Rows from block 5, named by matrix and row number. Rows with one number belong to one channel. Each number is 500 + 40 x the weight over the matrix's rms, rounded and kept within 0 to 999. All counts start at 0. Numbers have three digits each.
# convs0: first 3x3 conv (model.mid.2.convs.0.weight, 192x192x3x3), inputs 6-11, a 3x3 kernel for each
# convs1: second 3x3 conv (model.mid.2.convs.1.weight, 192x192x3x3, transposed), outputs 6-11, a 3x3 kernel for each
convs0.64:518559525479527470476516460501518564496520484476524430532533515481502511513540479443519498465556580563472523425430520499517383438492415475535505510459438567518536
convs1.64:473523497495466489400461473510501506473568511542547570507532547519484477472533475554466465551510488472489487495503468583528492484493531502508470481455452470517505
convs0.65:522487526498406520512481434503564449459546501399471455421410464464447474524512453453471452439328518494505492533545530532517539416529521540502538479556582564529479
convs1.65:417426419387642517538514553579557544561456488461536452566533485532511509486494519487486512517464531418504467459500469507399491477533447503541480516565524507426485
convs0.66:480478449500557522497573556406467492441445541454472479483481476502466454483440510479287465507429523600516524394400522378391511616584499505488468556541530534449508
convs1.66:534489537430402551548493538494565599567434443541522389533617584566482491524616534514427396456588549424609601529478523474487478440421443445454485476528510541442513
convs0.67:536427435460520435521573520534524530549456562466452500511520522507531504532490559435488515459540556542455477505552475480253525459491430485475517438569457486523556
convs1.67:495493481514605580530500513470487464502544456472348510475527555426452520470519497493548482415461501501488518520485486570484495467488482501547467464358499527573568
convs0.68:454516506509562517480531450433530519512523494464504470482524419521492486531507472510369507451507464469481476512474480487499446546469534534488416541556457514495479
convs1.68:543525510461483445439495537506481510498487489526452503483497456509524545508521494482522493499525563503504548451497484458379467521642534461502484482465539525504520
convs0.69:460518487516536507499563492487503581559474519506530543520492419444552498471515502568577506414471499424515489553442510549536551590506560456466476481526505462489492
convs1.69:463456390492446533498526474501539473494527532485483583516514492497450586525473524440504471485505475641440445558540494414549493491450524505493546473502533505506533
convs0.70:526541431483460476481473444431452525516596500456476580530506486510465438558540490483419521482486476514562462466454454446518621546558600467498445513512506543481510
convs1.70:522595555563551502486547536553476652532446497493342465470416495520491551539476466494394374493534500502503522562528529507488572556516495416420482420516498494538550
convs0.71:437445495471465494491535474420506436506518554430476475548521517493492510482508500418428428523494534434450472366359469537574528545485552471507400486487503557508487
convs1.71:501470452548478536516574444537550562478599456581560510473483467577517507500470460473461495521549477495549512510542526526553521451488516491490449491506493511507488
convs0.72:499530550474620491451604527528503507534524556493463572529502496503533452485450595541536518517493550500533428522467511498495466465532521501477500529501433581410513
convs1.72:520387519541487616486493563525524471538416397507508526540515521509501434484522425441479471486600501510543509543523543500571579520514488484442441498554451480542530
convs0.73:483527429496429521511425533517492491509413500531504542459477499516508481508525495495541525519567622471480503564604561498589525456518370507479455455527514476475505
convs1.73:466365471575500538535462461632607526470468446523599582557476500602508518459415438575495557503488540449373462483558487495407416472511481486529470514469552421511475
convs0.74:540459467488499413527523559519518545570526476488505459493482427483475479493443481516444501514639505498446487540456494514458533410350491475518560486472535470366520
convs1.74:530509474565635510465401464486473475455379485509518528561560535483497485540518509484472504495393431476467470491592563522315496537494530492573520472393450497530493
convs0.75:494503463571535495527518550490485550584547515505482526488475403508495468507569480362526485519448458543475513560520484557610494493576480439534524468485496528535509
convs1.75:496488478526464447508500537506601487479536526524529432483459509506482467531560443553433399475506543537470480514463528490528550479472460547524544439472554506492500
convs0.76:457517517442538489518491505451466532609482466401403442563496507465517479535450484428430520496547478495513529413511522417447411575439471520507511510544580582555507
convs1.76:435472508423494539483466461486534546470440490516526535524538518539564495451474486490471518439504537470483437514528456530499566486501527493483480480524499515498499
convs0.77:531514410496554543512508516547543428564509540459451427540463494516528487518541507544534472423554526562492529515439431437520545555481413474458474392433497497571385
convs1.77:497474485445439454542464596385594541510499461488472426502455453521526502549552516583513534480472469500469460447553456448524529452415462480479531450514475587543496
convs0.78:491490467423488515437427505496536492500523472473461474426410444563533403565499452502424444597543447521518510477459512526508448380566386455469534538500507505455533
convs1.78:506537492498430417578447521592518459496560477493483539508486495465597423484457442521522541513536435490601498558507555479540460480515522537463504489556433462521486
convs0.79:459418490506486468469483482405533469473527523520495491481438471535498528488447495485559527507498515532506468482579541490465417540514526463448476478407463512506527
convs1.79:448484458469513508426529516509512477536522499584580558472462481519545486509569559492480524461558519486586512491492501534480441525471463466485523545545457475512475
convs0.80:489492490502518451503465496505502522496557452458472475488487437509563494492571508456414428474576454513523506393320476503576508543500492532554459499544475510525534
convs1.80:502492524471476476517438571541531533415469519460469517522494542442402508491489493495472512517504456514424445561539494522526501484535502482491508530491517527448438
convs0.81:508531489441502500511458553480487451506465494439499485485481472489481469471500508427498455481482470556452477496478502480519495520608505504500526501497502514518598
convs1.81:527507550531568505536489475498469511545509476545597450518459519497539464478529533502547487542585591413550534535437425498546485533536502483429517537512507497476496
convs0.82:419557488460470514486471475396566645554544572541530453500467453470459410480521598464391503478517504502483496485589493525482539507470475566432419498404513497490500
convs1.82:493464402526544556516435470455537482526500437475612544493510526533537529543573475530510529541545568580551424540508524523517521567555511531489472453553496533541374
convs0.83:487537495475443456443498444510477572525436546519562512501543427504538539505482515525480481510476489441527512462382505580583523483476489551520550520531497488505463
convs1.83:458487582495388498456425496518448507464601524474443430448459460499458501538577479491454467539507491463480436483497450503505475487501514455499499477417458492523453
convs0.84:548507500460492505502509505474413504577411489562562542525538454522507460437510502478470449501521494520393495513525487511428482473593544556525431499518449481439467
convs1.84:491546473475416532489462524526519450484549499480543540481437511506476481489454532534571410510539543522489545460298500515538587504528505533444455560548540485455464
convs0.85:479462450507516499517530515502494496535566558473495482503520484503496447507526487493505508489511489523464531490505502465485482512488515495502486485494503518545518
convs1.85:504442450512496459497517477514504497637621559464450451500510541535530540587590584532516495489453486467452482527559544545575569483524534512562547468472504533528540
convs0.86:515558473454492537514518535435474477436453498503515468513496487475525521526510603521563596551586512549483492476536490536540475474463530507532566547465541525517478
convs1.86:498587568436492520515559453458488531518567550450480514511490505463451521465490474564538517472404497492522498536538494485537508580500532551565486529521489520500479
convs0.87:502510511446479388467474507535439547499440595500541558485510463532504513523493510522418557470501462512448551524455505505444603509575415525489484450570472513467447
convs1.87:641404464486493492493589474417585495568556511490516461485540457470521519491458493554466467385536512413556486509483478540476533489443458546493534465520511469527495
convs0.88:552540475527615557503535478560493391498559493479533423541582449543501493513364487425479475469441549485475494477516476524542546534598463508507539515467543538477509
convs1.88:540546428438451537530527448395486489628567513474503512522516446507479518522421458507515448619574561668568498533492568490539497433460568453533524407474558447470473
convs0.89:440500458495572570493528506458518513491562535446431465537568506507516469477506477411438469468578556436532524532573495487493454436433460454472532498491470505509471
convs1.89:521466459527409463486514456543481481519547479445435567513503439497527475513491482478458494432510476509502436517474415528522483540564568508473516453459475476523536
convs0.90:492498496497502503510518494560556558523509531478501507494507500464500494482501471505504493492486486490482467514519534509511511481479482515504529494484482521511479
convs1.90:479503501500508510515517522547525549497492519492505522499478498485488505485508488538534533503514505513509511491482477516512499508519519494473483512514535502520539
convs0.91:444473485481482515535522543538542559512572562432430438482484473427473440455496423538488535497554580514541501579531507480490547481575545497519514462509535531542581
convs1.91:485519517501513513505492508474468486470477485514489506485449515480484507474444479487493514489504458524532520514507532512481450517589539500474507475478498537535522
convs0.92:481405456538534477462457523478481510547563561414482475508423476477432489430540498428549468444486506456472539521507524414391450530413486479509488479439442498512516
convs1.92:531498483552427435514502439473502481472523478417440457506480473542476501473436479507484445469472474473549509552584531559518478504471490496534512526574476506552509
convs0.93:473537495551533508486513444520528541465490485522527544474411408506426411489424480514625559527417526503509501552598526484464467546500521487502551512490510450479497
convs1.93:464463540468465454505634483485519439496528496460507583492544433510535527539508579540524467496581467535515573511559521541571497466390495507570561524553490491510510
convs0.94:535524443528497447496480467473480532539520517470527555513531477484436469468480411519497515477493537474452460457505422506478516533434467522509495466545537440488500
convs1.94:444457442532589562505524495472504522497491450519491487483513538511531504495439498533560564497475529492518470508517500489486527519486494538559532548527503500494512
convs0.95:511525438546560543533517504447448499484506504473467467458492474467495463530538523487473463515499507488496476485460482484523483524501487526524510541531506506501476
convs1.95:500516496471469452487506501468464505510526534512488509505508502511504515531538522526552550476520542489480503521504498493456490469423441523544502513529534506476515
convs0.96:508516528500444527521432495528456457524525490455518511492460539472512472496529471492527543510444468502515549514530501589444537441464567517534550495476501472496534
convs1.96:473559512489520541432482480497424472511422516547483478493461439539577507529521501497451516548468486480475526527513514525506463498476536503409500532475544517426466
convs0.97:486489487438547483503477553518506490577551507438557509540402501475486416541437502428532513509569427439424449576524470480397513534534497527476457442512457468504494
convs1.97:544466485441527538509528528547432540575345507546534522427463493507510494498471528561539489514629629489548533530488481514479489492512564468535512564457504440435475
convs0.98:495474507490486506492450466466471523501403499513512515437504413489553420535549506544597536516525464477542548477537544623518506494503459507461438486518514460494394
convs1.98:514497462476456509509623443456483498472584546440506543497452424491430491450486485509526485556483487540485465529542470511505576489478505530515554506499491458507529
convs0.99:489563449513511441494528547494417441558445481496470505474510510467526471546552458537548596558526469504474539561415450535461522434521412409493477480487521581526504
convs1.99:524439440544502556577461550493364613547480556557558514486545498541598551530571475374482438461420477507401515550510521495480528494483512450505447532419452482455522
convs0.100:504503515467452507484463511499489510449476562461496458511474498471524489493518467530497497518435487529538511472468466539533515481443492550477491496430490532509509
convs1.100:450475444481582560528579553537394523478502511510501548444527474534569572495493469486529567472458502479428466514487509497552544482547480512473487516539570504455471
convs0.101:500542469467494441475479459508539520546504549526520541451455457513500474473472458488487492487465422505524484482448494483488547484495479518497504513558506505516538
convs1.101:542541547593596579503514522458478524529569479509494441522483515413429422516511505524551501519577546444502501512458498587565569491459486473468481427485442442484497
convs0.102:455502539470556502481509535523419486507489470552636454518511502497518461496442527517465564406446426466556565533495495467441463597586475515480477497520503468500513
convs1.102:527576553434544523493534502446504537532504444531464516510454505487535508480480511528438480530517509465505481468434408587476492487501479536377492540548519477528461
convs0.103:504589484461478513450414428503450500492497510477411451528516515511512521511571448470527501498531469492581502450468493484437518439577476514505527509466499524333484
convs1.103:569615482443369501491497485565544494556414544553539518510486533518565529507494554456439598524493555468481507504423516489561506521451475470418516552499509475483495
convs0.104:551580507518571583490501549471495427474565522555432530507513568513530505509468533511563445552569588461503608493576558546431484433456561573528485543467493524486472
convs1.104:458496518398416519527462519489535541618563511595510431575408438519485593444493540392508541459483518487469564444539423556530533542482470442494500492464459488428481
convs0.105:456464462483461476482512482428508443538477489557578532492498477454537521473494483507412486477477503500563540448501418467418492534474461545514523508542512478481460
convs1.105:510457504500544553543525544431451494485527534517578480534510512504510523510450486505504506498538510502573482558539507494458493504556463461446435496460487504492471
convs0.106:527509466488537490515521499467487514506418558497476572536433462495566483524466475495517488504579513526400500462530532535582519465517543477507465529532464514460480
convs1.106:549487562527475476475466472500494430449546535445532415531566521490569472494520503449552565525469464475535501513481447524473446527545608509536485505401414538534574
convs0.107:465435529487588530484499418467511478482489479512427507472460505473409480491507515517327523525590523507544477464545476581506502514533554568479485464523458466533444
convs1.107:493532506481415412497552420525456499480434490538437550501488473510531539515446446476456473452436478526464453512543521507549549517405480471441469489488529524505486
convs0.108:491513479451479481472505479519476501538521535471494455525541532496460518423495505445495524441417451493533521537542454436339435504454471509468497469419497468479468
convs1.108:518526540466503530504492488536445526547548500485410527476500503509474524428434515426497482497495528443477457548495541507461519503438510473456469499472474483560499
convs0.109:513578473515551462493590527452482464491487417530584546421475371451433403509459409599479380461398543588547535536510473440515493482435411502515525460459424553491524
convs1.109:497587494493484463465449452481415461480513509585582507462494475518479482471522530490461411553511530468441446430484470446501495573525451465491428527510519447448487
convs0.110:513530513457541474493513514500504521577573537619611623514493499504496499457407438502482410462457437395509422476471493475451510585518493521573532464522450436495459
convs1.110:602476612552445608474469519437469445532519422483483473584524524510434462474496526557444521508462548522450557445516510522480540491456468524484498515443473483484488
convs0.111:497526452425503490436442474460441450475427473519454495485467483443508488482499519503513521491550483500552484541565496441538472530560479486480442464491467408394468
convs1.111:509529524544514561408439408549528525595618501593547533477484475526573573472511507544538450472453463471515501465381465483522468474476536498446517470425381526476499
convs0.112:494608438452488499558522493567496509454526432591598486512570485541445523543498479505495530513459538490530526533535544478570561482559518540494442474438483478412523
convs1.112:516484446535480480452520509476427471504460506414447534470445452575437451511530474483503510555444438463555526427491456520370470490505493465494492547430474505566469
convs0.113:412455521465476460491478499499462535510440517525497515502521490520469436492559470540436476572468553455553579433409497427480518541523461492518507501494524529539497
convs1.113:535457445515512527512480575506526544431576483541524506479496499505452496466491480521491508536456493553496494530577534506558405514595536515488474454482483470519509
convs0.114:475543495492425537498419575434518540510558556460495514477466471471440445556617545495489470509485547533475520516504530484478503475566485527532472481391519474416512
convs1.114:563602449529603559510319434521481497508541521523637568497514510476442491474421545474415503502333551506446471510573491527555484504443466500480455534440489514422447
convs0.115:482555551537543573534547567403509428367519429502540506480435490401503502506499454475472508575523522572408461521445489550464516585514492468468458490470492565471509
convs1.115:486400453524540450452485466492500529423511465513440525472402496443493495550550522500483471495530447453457501511482497497403472525493512455378406478516474482476456
convs0.116:537520488514518477520491529516439450538473420522541534477537443454452428507471511451488499380406504523452505515541519473536536582399526531465484484475508479562531
convs1.116:515564603569461440534525422515532501480469522482489485480492595552514525514553456491562481568564504556535450567515476500512506495454518489512506511444462532482467
convs0.117:552472498509494547516500584455496604400540586433580442474568504482460628453543478512498436407491489474577501502491538565573566464545487469501535463448505499475537
convs1.117:524429438512435451498580524511461546509520475552499568483503425491456396394411463492398530573393448484405540513518559533546380458519509538470445503434423494564526
convs0.118:531524525529554529530531504550551573512491511526531493496488479516489488519487507531509493509531512482507467521533540544487519489517507496488469427483468475451462
convs1.118:482505522461492506505508500539517492482438483503525511469476467475507503486513496535524514527514487544510498484493466464468460484501506508475511528508513538535542
convs0.119:541596524505542471501508472517439511543532499444509571518587582462523501488453506531549488484465384513507477533578527524581527393467498528513540520496496491504427
convs1.119:554517498530486500499411502510524527534454539571503585497469494511504482494483516472464482464479521464405493472499457474513499466494518488475474507475432421436425
convs0.120:519429397487507517475452507494529572471454487419563469444441486449494592523502524470500459445522556511448489551455498460477427475545596467471501464535496491467501
convs1.120:497528474420480559502486537520495452570449462514479514459496523466464512527498500471501527523528486543527509480462569477520528528449499562538516442461498470533510
convs0.121:472527478554560538519527502481464553423434502512551504506553474471513451488484538467461461525513479500498463473510534471533464476574464502499504487477462538520487
convs1.121:523524538490484464500471480425556539407458554490551517482424558490501531459509534501462531513529549497442550545505539436535499401494422525423512525541540487536465
convs0.122:543488465488537498491524498497482489417516513418486470565566497552611551512544530438381456381514446454451537499493549475501512509471571518486533519493499526534478
convs1.122:513467468489525478563579578490545427456560493593478508527489508534432521549485494536520475496426502526599545454544516519579551534468446464529497510446452451495475
convs0.123:474486444449482535494525585628496550544443531513502586505576479557522494515491490507460521477335476560378490542541544565543486568556525477458470491495476534538497
convs1.123:551599554487624592563490529434472565501532534462491508518514563507491459497427452500609515543620558558482614474511509484548527524457473501555598490554591468510554
convs0.124:490535527506475560478490551469524433495580457546536481463526468512484513527464467469419472495368573455478532497543517413612470498604515536498537560514501522506481
convs1.124:515527531499437545513384496504572582472615432526529536574489456476502500417483400534412475535443509521460471513586536526560463420487527573533558564469549526546560
convs0.125:493510519495474456513531520509472515617570659449497536469467514528496495524499581464463464537510413501488433517488467484494505541498530464508496566474534559545579
convs1.125:439469522611645334454530530460497499349480540485525529437480474498517428506468530542535499582464518524494435526484507458421556549533508443526540494477557512482545
convs0.126:459442506490401472510497549490421531463542511511497520481522460498568577504469519505585532511498497475529503538547505478457489481390488461503542456489523517508531
convs1.126:478503533473464531525543511479522472523496504427526481503482509499545504513529467494461534439566518486491443476514566570627490493496494448450526494600531468417535
convs0.127:477493478487468470487470436490508481493515490478462519513478542492458503529507565554496531488503508482506515483515519520497494536589527503507502484501480477539502
convs1.127:564568541519509519576559570482466428480467462507516482527462509511481489521486456496501469418524508463525488508486448549526542480515505583511538590558531498491519
convs0.128:534585483507496549496466578433529535531395536515506510383382388539507581507526533475477578458418508447453534508453491441441489582449394534491509483492508408477422
convs1.128:530577525582484452454534454474505505491444421446442573450463494521507462533498454574482547508500518474539501525607422510546520498484566543477512477531568486490500
convs0.129:562530500518485456419506466497508443459415530509545549482487500486578518494514536448587450481429493485529617476524553451417379492512592493503498522541443498519491
convs1.129:565554528528460445497517506404476511565572539527454583519516539512519541530487488486515519518542555556510475469488533577604598512533545505493546522526527465512469
convs0.130:508488483487511478529510490447468492446429468501463483505508485516503513550550532492492505498562526469457493488471485479490484452492499472484464457486485533539520
convs1.130:482454489470483473426447427479526465476417485466490510535482566508465498528537508519473461501526476509523513536545505559502479450509491474486490493523520482557539
convs0.131:506518453441492550470545497539497533552480607475459486535500447539546520500424506514523513477357455558546491616500513440509519498537443472576438482519467525529531
convs1.131:435525494505462601499513573553514545535660490514475489530546528526513571521478473510473474489493528495493498498493522508622549533458483532494435537515514527477469
convs0.132:569539534535515507483529490515503507523564498495547485513455495540468547489528481468562585535490505503446484512532482522596503500515534523544573541557451501519492
convs1.132:467514519477433481499472444488504556467472534499467558500485501479419496557543523519490519535490487465380514517514535527463517422344497545466476537456527490430514
convs0.133:539523470474449482508551527533562527492485513574589528528470472447553492485572517562491495480474460541426445454453547551517483501513481450474488491432533473525561
convs1.133:495482566521529508450393562466399457540505390499484459475414391473458405495433495478592481510445428490487541461442517461337469544566548523466520498529544503502512
convs0.134:530423490487403456509497361522513483513482505475381524523470539567473431487551472568484533562541462574570488509534468459586443500464485479460543495466539501525514
convs1.134:522484470469544601521540565505557490465497483429482428513481503497488476418504467383447496454545467510555475526524547482454444497577421485553530495409431491460453
convs0.135:447465419506443369453579429536601489472547445513390420532542534564554419504495492509519469527513416503533523499518536431475527516492484478496494525457428588515486
convs1.135:526761596524444584595511502520230479455411309490558461416509521533491403548474469433501539525521459526452541516436432526507426503537565521369388479439524466471465
convs0.136:580537430525530487490527452568506521601519559510484524501622496524463573509499495436522462421487467448425496485438498487457467536481525492507496493508486508548559
convs1.136:526519472556614515508462481536459505454412434498407518466496535456469497461402436506548495492568539454501482537552533505551511486501487479565511524573527498508493
convs0.137:528525480515468548508567555522466489551500508417427467511534580544471531505535571449491440485445475413397508509533509480462465543627611503474493532474539576577584
convs1.137:527493424482555510548562533467540599498460507538564492458429422480534505481551514574585596497544564503540554499436435518474514508534524480448527535480527515523519
convs0.138:548531483431509454492513476439522472433384543537403495547533524485513445484489414556549557468600546553445509416485425394535476383387484535545551509484572475509473
convs1.138:514501521474509566477492527474546526529520480516521477519477559453515516467514532530544551477495528493546529566503517514489466512502512514453463519511478516502527
convs0.139:526556462525561537499501426502515527442513473528472457529502598457499575546528495526434497426460535484508467557467504563487501517503498439478522493452521534512501
convs1.139:453472483471399369428423442492524504439468573459481540479463457436455552480526548503509487470503418515549466490525568471397575543506497493553490487468451516554474
convs0.140:500509534480467467519561534467499510566517559481494494486459418518489503472529523466492475518514465516496532456450442489550511524442493489516531516505573547494486
convs1.140:523496513562482466523510471511447509469572489513458502549523528536479558552551580529515505449419443570483507515480523514524534460470472549508553472505496544513511
convs0.141:503456509544445425473494570531529513571540503541451504578528491452500451496451571492572484360439500524403495485514518553590472395252486456434506524487537523539514
convs1.141:485441670449484511521538596481430372499711632631605430528420495479568548459619457496522475432311443493492561541447518486507495442515468571500685494371428533551560
convs0.142:483488504497406523507485471518460525525453455482420458465515401490444488503545537558538462569508497489495522533511506549489513488462472515516510521506513546508522
convs1.142:481498520489558399486526515524495457447425623386445593448524565470551507489457493538553513522465514511502532544553497518478523487536491453500482500515516530537474
convs0.143:510476493550536531567539492488489456453467462463520529449488510461495448534508472492519538501577524446508487519534531554580547510544490540510509503514530478549531
convs1.143:499514485472484569478521514446480458574597547584522543485500482481525492473524489549521512485505536502412502469449431506544490521495481505492486499525498523497503
convs0.144:474444505495474435489559499489442448520424484525447480534484500529495471528488491559468511520467516471487510470472505509493496547479374516519511481512487500483518
convs1.144:512463509501531443496490486519545484468442498488531497478470498509458496459458473503493568500505459561588491525550472530527524493460450509454458536510490487505444
convs0.145:516510515478498478507504498523558528481552514499484470478476439479512498477488503483491477484584492538481516549473514446477548530479462500472434520518512426413436
convs1.145:481450502532547527558508512497447475519503490518433481508552522519529501503529535473496515462460489549456519468540524516492512528540508495578528486413493492449517
convs0.146:488516487503524486477490458506509520504553572530509523507478512488513530494521539455533528478493519467523530511473497506512527442492476498518493482531505492504509
convs1.146:493496479521491483503528492560555474458498469471476532521549495523474496516531504462523519498522507426440416506538497491493516505551518532504510545507549558551525
convs0.147:493484516543524499466559485497499508500567502467402525471502496512439489524505487549480405502492558537576512513470514479530543504390495489505483505513467514544549
convs1.147:535488488485401483501543508523513513413429492550463474492452460517571561492486454448435390496596518503535490469394495490509455562510553474493405503537504493573524
convs0.148:544546527508514500519527570529515529470495517592522582483508493499502494478526489512486540506502509506478408523470499529511548560478545509519472475463491481493513
convs1.148:440462498508430504465471482558441453455517476522507532490466525438462481502514528545540610445454526561545527548525475476500501462476502472484438514517534511468526
convs0.149:532530511511446480521495484445490513496526468492489503534547544465521425533507476546496512517430485549547500540545511590656498373432508453526487452457502418491495
convs1.149:541476465502535498445487447437439462555532593518549478506530499517535502399483477457572519467476542430548471488481469500521472568479440502479574416472510422532478
convs0.150:541490528483487482482544494516442465522500498551550594473463505504475476529484417544512460547512558448515518509593443497370529465453448505478488432469453417450372
convs1.150:488490529529482543434467513504499448589502451493495474498496496510491478508494483510489525461509513472490480500525490534523518516480467532526503521508520491433494
convs0.151:521558497494532480502516480441473437450556440543563565507505558493352502467408391463407475461406525477521480481401553481437459471539488486534476526555501460443434
convs1.151:529532473460540472486489533471424513470535525511518499541518538492435506485428477487464525478463485479508483548554508500476541523479517504477497467525532490472506
convs0.152:512500481514553522476435604447527513480560544469492529503493413498465556531537493534520548482472484574462520460502471572562584449490458513508486535474465526483480
convs1.152:490496514413477469524357485460518493536508496436487535531449497519590572469429516495483525423367494554520543530511473566590542529473461525450460498540476523443478
convs0.153:477531473528508509486504553528546313539629507485525449483527465496428394552552523524425430487487490509557539517427434478684557509479443484453456504489616492575451
convs1.153:500595464559598459581549489474491538563573484493340489423462490553576533591556468537566464430559489669561469521473507484437459454448490496570481353390489534520484
convs0.154:503523499444481476473513466574527513462494453482443461489548569570527498490495543472526492471471477498439450494524453592471536522394459513467472478504429411458399
convs1.154:547509543500515451426475482549552501542543579486463482502464514459461418489540537510499537495505504483500506515512506540557487517484495523485505481516463465496530
convs0.155:502543485449602501494486494536402517502460487511491501496508554486496531542461497504449464540525486562472469597456485594503424360622573480478454442518487514506482
convs1.155:473491489464509438449590459493507451434474565540458575516479469488530444457508523517425549468498462468698403502486479445507481534458496480444522512570469434580489
convs0.156:490515484491545463549532562506476522497447458407369447511415508480477431490496479514421480530635517533538527476440504575461497434450496525513521482546462515514548
convs1.156:505448480515516528535521483567520542492465532475527501498440482521452514511544577461463503465474498486518531539527570544443451494542531490481510521474478490479469
convs0.157:515480430513473470497510471489459464507530480499490446484521486483534466534485456534546503468488506449517536502521510547565536429457433517477502465429476451476489
convs1.157:484422429460512404512526490516534507538611527536488497500448504471530466494501473492566552495592557469465486537477541472526492516481501510530498491557502536477494
convs0.158:485500491489468434474532427545489500550500456515455513490476495435503432489522514496480510459566559519498502475490469538559464526377485485526454475531484411486468
convs1.158:514502512488430530514454520474486471451489515520506492407466456460486512501451513466423522471459532543518554496516468463446402526522474473442502521451537506487485
convs0.159:428464437436479460441471440558514554539509542545490558410448417463453481501523537509465509496498514495472526510476487537519519542562553548498500563512540542527493
convs1.159:543571628522536578568579574482419460558567517468515453468479482492482498469485443537521484505527507430483499425467473443455489409503460500485439516504513479480478
convs0.160:473517434484487524479525529564466524450416495511521454556520522509457436540543504464428527492444456609603526453494489563487495455473466454500481461558468498497450
convs1.160:453486624507522509483497520505438468503499509510500465492407490521490540480451480511426469585543486496488533481521465491518524532518536465508453489450459463481502
convs0.161:550461465532517488528544508562544537509538532553504572433473497481462482538506536509447417493438474494545505530453429560612611433458516460491483573560516483494497
convs1.161:465451505434426395529569458457520477430458452487443508489493506489471481530498503485490507514547473475521494517514510500517442515464508512478527522549524484425522
convs0.162:460493496462498504522504507510514518518543520502525501524526486533534549520523513526476497490551481509531504530521516467419456520494508460490509446461474497490529
convs1.162:507495507538502459507512468448515500469429475475479538507546503440467485471491544491521487503528538542444485519504534518519546489480476478453466516538586485534502
convs0.163:541488494504490513430430586464492492477540552439580511537529483494456509478492555492502453514505480500449487499483504523487522593597472503468490450484464410513499
convs1.163:542324433462433452506450483510509536538507515449477506474367278533535550488473499459452431491551522495554532472520394512457470506484478472401425480445461490488525
convs0.164:508491490511470434543557536474510485503571516545518457500510456480483505458506450534547443561562499508488489476492454501479488457437524515471505491546455510481514
convs1.164:518504458530539534563479477497517500594444487503450541523523521470517490492536514515485474493498483418503489512522568543489429540501497489483496492520469511472478
convs0.165:471536552528613490498602526521502530473567478591459565511429527583530540567563476459536529546509485494482497543558496411457544466429545475459515492455416490488508
convs1.165:481455460392427444429442432536519489467434454493425504534491473474529476483488508545523519463458468458560543528489451490477527464483482474525460454494562494507519
convs0.166:512566569462519516505523493528472492569451440556540519528528510511546462553523491515503453413397514388533482562528501594497539458547539485509419501502508517583479
convs1.166:568452464555578519566446521503492430432549532455529496470545460477494418512474468487518604531514538571532565527605445523503452476532483475531627518467533519444459
convs0.167:515522440529520495511553500500533584496518567464500476550455400526454433511541545515552579528479499548516501420472499408526448574473541456475484453429563508532499
convs1.167:451396480463573463556484469513554480402407490509536617492500491493493512519533547519476502493592485490517522455517519501485435511457526477431532445518494483482491
convs0.168:534498541474547501522520476500502449526511457514516552470503525421467506480451516435430446452464550441487501581530518559483425520474448489503442540528424495472437
convs1.168:499462427450524466503543391435482483445501525507570518458520483486559474492551505582544534479600445461587512504501552531565518496478449519522477559442378484510452
convs0.169:512477476518476540453459416456535498486647573478524489417340420425365448614556577432564476486500474528486495503495485443470402523561589519438482492378464518554549
convs1.169:518457519460520445481462476533518510497362446518498497398452484415494493487535538519499527435431449465429490469471523430395477528448487508521526450500492515417453
convs0.170:481456432475502491456475534506415485492516500495552536596577540537550530570540523512511498480570525452542553556475544432446447362402367498554445494497477501424496
convs1.170:545506493554505474530504489510540506520560519509538571459513542460501477455441425445492519495482508513533489478444484565565538487416497490493494468480444503478468
convs0.171:465458495392534542520506503605500546415466472504491517432498543511484498512504482504482486504389497518553474589550519537497512432468545453510439472488489562505496
convs1.171:551509502517464473422463440465432445488583526473477561498480486512473435506571559543537543467546446486576449457543588548478480472520542520549502514511479513431432
convs0.172:493445508480583501492553499472486557481541522534520515556514487514548518500486527513532526497646492427489494509534532527565540523533510516491487465508476536482471
convs1.172:456550487484374498470432463446660504422681463454426441479475479475501619517550531518394456468516482542530526517494514452575481465536498483432503471471493485485512
convs0.173:475440498507523470462443529494472518451510391511593544548532548480507509504468479486571501432504423453366513499550509432572509532456420513499512489499551485488487
convs1.173:587502528501544517525599520494488428555461510530419607533483443564496499519516475518597546487475479546488503523547501508490543481513492516436469515462548499480458
convs0.174:488488515464522571491530524406505513427507565493512488547578464487479460493536556485409399415531558508454442453556542482508521439598472554538517516483478511491526
convs1.174:460453483459498520536540459483522511465478526506486549459470509466454490526553531476495576456478471514504501500500509531529568541548510502495530494463447563488486
convs0.175:459443484500486507483511482456496536534523567431467483570505586503531463505532468487464467483553501540514461514509425532576507515422515489500491473462472501547469
convs1.175:508493488486454457493534524512494480450455490514464498522487517480470525489595537502484502501474498516477471407542466539525521521521465513482496515497525464485512
convs0.176:502463518498324490496440494480410488431510453492458432551563494495488512492534473475561495493589497507518515465441471552594472489483499445427462372431587526568529
convs1.176:468533496512530606512431515592547560536452499517403423446472466470581494462621501471508445510527489496514487515512514507444469534610539544519529527414474561531552